config = dict(
    encoder_head_dim=64,
    encoder_parallel_block=False,
    encoder_expert_mlp_ratio=0.25,
    encoder_depths=[3, 6, 3],
    adamw_lr_other_params=0.002,
    lr_schedule='step',
)
Rows from block 5 of the image encoder of a small contrastive image-text model, named by matrix and row number. Rows with one number within an expert belong to one neuron, the router's apart. Each number is 500 + 25 x the weight over its row's rms, rounded and kept within 0 to 999. All counts start at 0. Numbers have three digits each.
Before each expert's rows are labels from the 100 images, of 14848, where the router gives the expert most weight on average: "responds to" is what is common among them. Only what is clearly more common there than usual is listed. The data: drawn branching plants. In brackets: how many of the 100.
# router: slot weights (encoder.blocks.5.mlp.router.weight, 32x96, trained with AdamW), inputs 0-95
# gate: expert gate (encoder.blocks.5.mlp.gate, 16x16x96), inputs 0-95
# up: expert up (encoder.blocks.5.mlp.up, 16x16x96), inputs 0-95
# down: expert down (encoder.blocks.5.mlp.down, 16x96x16, transposed), outputs 0-95

# expert 4
responds to: autumn leaves (100); night (95); wide (41); habit: drooping (39)
router.8:517501533490510523506519500539524476503484562520483491508505497486466465529482459494483507526453479534505501510491496509492488481525515484514447493515507537496509494520498476489481481445492449493513542522511532466493542512519472555444550459487477471492487510541498521524500500470541502505
router.9:521496532476503535511510499539515492505484553516493498518523505481474457519465456496499495537464483524495494522484491511501501479534518487524443501521499536498518499521501477480489482449481463489506532518522523466488544517523470545453558452495482470497482508543499527525494496471541505523
gate.0:496490487542463483503501506537487503470518539486538514497504502478513521499515557527496474469516523546503535495526508491514540508473528493510497519521533511485501450487508498485475512519515505479446474527540473547518435496508504508508511533517488523534490536507471519474515444516452532512
up.0:517530489503546525482513474495475493514493535421525530529504516455467502507497433492487483457500498469515487500492476528535516484521468544489521467500473484522494509477519551482544511474501513489460512501520488489491479489509494540503480509495499508479451517531509529461466505468501534478
down.0:537517527533468538482510528518521487512479485483466560489505507484467508527467499512506502540436495530509544523480518506508518485492494515508492507491500549464512475492490467497487500499450495502511507495470544459489544464500500478522518506524477526496547525449504458502515479534526542485

# expert 12
responds to: wide (90); two-way forks (70)
router.24:475482508532531456493496519506499476528513473513528426437471489507502499501471520495519529488519445478528498506471513489499505527523489472475504520530524559512554504476480505536500511515493509494493519524491507560472498511512499492502482491483476465477500480489528561480500488506516446526
router.25:466478509535516468504510499488506477540524486519536425434483468484492501494473525503517516502503450458527491510461514479507501524524475440487497506527511545516539500481468500509510522502488497502505508519519515545481516539501518509514476482514470478460500473487500544477520477493514451529
gate.0:491509512500440530485519529485554485502496532496492478535483529477479449498486489468478479484509495493482481524538521506490489481514519536512457498470503484470542448498510484494479522460500494467482510485477475485496541482486541483497527532462510488503481500492496450439514544544525527504
up.0:499515514545549467528492472498508513482479495484509569479541465498503524529512458528532511487480480532509502472509503487519469506491531526519509506489498475514481537525463508504531520505468462541493479514515534460495469488553475480477472487533488533522496475440486522517502520473535500482
down.0:508549500471435499492489476505485498493508492568544468504442466521517520472506491519501491523502498479499502465477484490462506504491512470534508454489510559459443514493532474486520496484496447502504524452488478469481478520472530493488500493528532496533523507492505506501523478494521524502

# expert 0
responds to: drooping (81)
router.0:512471521507512474486531494512464527502520467477454442482491518503542512439472481505496528480514487513548495515456509484454509492497504489472500478531543476494476532461519515493463481508547519482475469512487499523487462514462490489531505530441517526480503484458516500504491477511505463511
router.1:505473525504508472480511488507451527512517464482453441483479517502551504442458470509501536489502483525545492513465499483453517492507490497469478483529541474493484526471518517484485485518542506480476470503490481520462472529463501483533500535457505525487502484461531479496492479504501474525
gate.0:534497513492500507500464506522512497504518507482457519519495494527476496481472502511496486471496475520522480501451532504508511472498538453509476501496520527494503457488507467471464509488542464520472489535545433514470491497510528549435524520517474497531499503443495526530529504485504467539
up.0:479500548449421519470465501499508480519516483483450529508483524528491483488486509482494504481498476539522489535474529499468504497516518479490476472498536510498486455501494471492451481509556476490493486510477499507503509467523542546501527515502500490539510470473453540509546492512509492518
down.0:508487507443481522523491516494471493460537478497476457501480489486476499451484481488449498523453528511498467483543484522546535464496479528541501503503483479515476478569463519512477463515498508514489430518496510543517477497490511510541507516531521510488508500525517473494484504489489514504

# expert 9
responds to: two-way forks (96); white flowers (63); drooping (48)
router.18:487492522516487492452481555519515500545539491477486466518462473502489519457493478477449477550486494552511479475450481498514470531508519512511514529522534491467505526462502476470476491488502517475515478539491437519509493510484498496521476520500509500496488541528516474464477466495501538501
router.19:484511544513493476449489532520499516537540486483485448513469485522497512426493466482463489559511483534503482478446472509505493528497506491492512533521511490482503536468497501462492496507491525463504462530486450514496498543481482492524480527488500501500496536529522464466475484491497525494
gate.0:532510484475485537521472500538523508485524528502506504490490577500530510470508488491519512467485524494542500507532518470524528488524452500521509551456515522509466507495502487471506514503458522552471478514503523484472478518461501462460495496480551497474510508460509491522495540493529519539
up.0:548488504506469508458484470542523498496518495510507529531514515509549507485490496484514522487479528514490518496503453503511516466470468514540501501478510551540499496505533487458490516508457483516453485534480456488492498546461478492497526471482555511451490518511508475471454504526471531489
down.0:492514510528558471479512490508480438528479488521532461483529454542471454553503477515527481472512496468515506470511491500500514487508511499479513514537482493506533497474487521491542513499528451529544484487485546470479512471530503498504492513535455526524521469473485509486531483514524513511

# expert 14
responds to: wide (81); red berries (55); autumn leaves (45)
router.28:523477522461467497508476482489538513503497540556489495544484482510484464511519510497489496516512513472486474522485497476505460504538530467517445506493492535541510447521524462514485493454490443540506520494481524490521533503546489551466499502507481462546498498532492476515512511491490514506
router.29:519498517451477513513477489486529504487485533545483510552502468513481472532499515514503481532512521481463477526491519505500464503529523461525455486501465527530521454519507478505488484460478449536513535488496525487516527509542479535447503509525481478559496511522494490526534521487501534499
gate.0:545493541459507517479443498475475508469517469486463474499501505522494483451525451479531490502530503497516539488467479533491476493514504481479524468523508494502496559495523529459469474500524512498531484483484453522461524543484501504504482480480574512530486519525501517502484498498482520509
up.0:548489560503543504497503484479475507473496481479502509493500507532469506487532496470543481483512546491504532495459478544538486504557492482464513502511481511507491533467537519457476475475486502511515504493497447534460492504479470477483449497515540492492475546466477476513483497511486517478
down.0:493528540494504483527545511505506482470511524515503503545499496497439521512467488518450469505469505487471532484509524483483554503474499452512513499506469545485432507512508471496529531461495480497474519513500504465463509508549541534465521484478484483472517510508508533488521497493485544495

# expert 5
responds to: pink blossoms (99); wide (66); night (49)
router.10:485480507490506507475484501512524493552522512522517469507462481487480465467506482496508539526447453513520461484475466505519460493558491511536466491523492463511527510508547466487483518474518471517512437507488470515544502495518481506535509472545534494482464512503473499524493514487495535511
router.11:499471500467505504501489511509537455551500497537517464485456471492485465480512481490527538510452451504530463515462462508501457505558505495518449506525502490508524492491548454499483532486523447501515484517498480522532497506547470507518488483519520477478473502483506510521502523503487515523
gate.0:480533482514506545544520460501516512517524538515532533501521531512492515506498554544520531483480484485493450483491481509503485478498453509500518449468493465470497487496499501444530514533503519511447467474508497482519489504462552487538515482515501529504528503505504500530533557502487489486
up.0:471534468543515492542488460483500507514538513510531528537516526504498499513510545521510533487522504501489479492503473502500485496486479473505512484444492456489495468466510494454514497523567502541443515517520479494514474500484531507514482493508499533502545519489508526536543546505479450484
down.0:501533542534474518483487483507534493482508508516508484507500477523456497495502503534504500497478523514495525481524473497498486542520485457464509500504468504491544505468549486511539511538484489459463525509502533500503504506496511485525507469540510463493503476571449529469555467524471500449

# expert 8
responds to: narrow (98); two-way forks (98)
router.16:478494492544527523527512506520510482536555517506490456473503478475496500499491520512491524520497489503524503447504488512504499540492527496491494520529527501506556503473483477467544536540466490511486488514562519485479503506503494534467499478502468487437503472513523541441507487500545458495
router.17:476499492542537520516522525521520484542568514523499462468500478484522495489490507507493517514501510492508493451526504499493494551501514498495496530520519492495563514473492467482528525541470480495498482498562525489490503515492498544455498473498475493430506479522508535455498497514533462502
gate.0:532501530517577527496503513531477467495479547438500530504494514488471534509511529490482472475507534526450499509484490512532545484522508466490506497478516509484468482447479504479471530507528470502517516499534517443483483511504514480486504509507532490486525531489486491495498480498538545457
up.0:495527529505531511512514496534484478519467509475522465491507489500492508476489530505454460486522551510456521516485503492539529503508518454485519473501476511455517478445477529476472538506524463514525517510518491464513497532491542473481485525535473491484524576508489485502512499502464532471
down.0:566461496554511505515482542469453541477546482457486516509472486481538506497500464495491518482503494516518492515495487522550505511478505516506496478520521443506477502537506517523508466488553538512487456512514504512502471460485487515513482507496542539527495470467518506548488513518505496494

# expert 15
responds to: white flowers (74)
router.30:513509485456519543545473554508492462519490513531489503539485487531457493505537505489512468521506528467473517492507537533536499492525493487559501513481483545484478479526492495493494535469465475527543501485501546474529482531508518515440508483524494476492491520503477533518499500474510537483
router.31:526516479461537523542478542505487472517484518531517485530505489524456486507538507482518457522505530464460511489507533537535504499519496481545506508488474538473464479510488492506488519464471476529542502481505545483531494531519523527448504479531486464494466516496477535515496493471518532490
gate.0:528513538481522480514454480447501501487525459515494477461511438500532496464446508490494488511528503471499471460487489519509476539490505467511527475496471507493499561489501539533517490518527521498533504516488504522502467532478509494514506490452505473490494518569495472469494487495467472521
up.0:503505546487511481491469466477501480493505460532494470456514430509518492466466495502497479531523498472484458465500499522485475525486504462510524475508464521501511540487483550543490477514518498512540499522516507528510485538495501499509516476435484457499497519566505495470500475477475479510
down.0:460506526521497489496480522495516483481521513525462467527491510486444511490546467494490487510516515494487509521519522440486514515512473501505518549524509513492434505488481483493506492493510506503511545495424465527477513502538490491443470493516509543506493487497545516507507502517570495473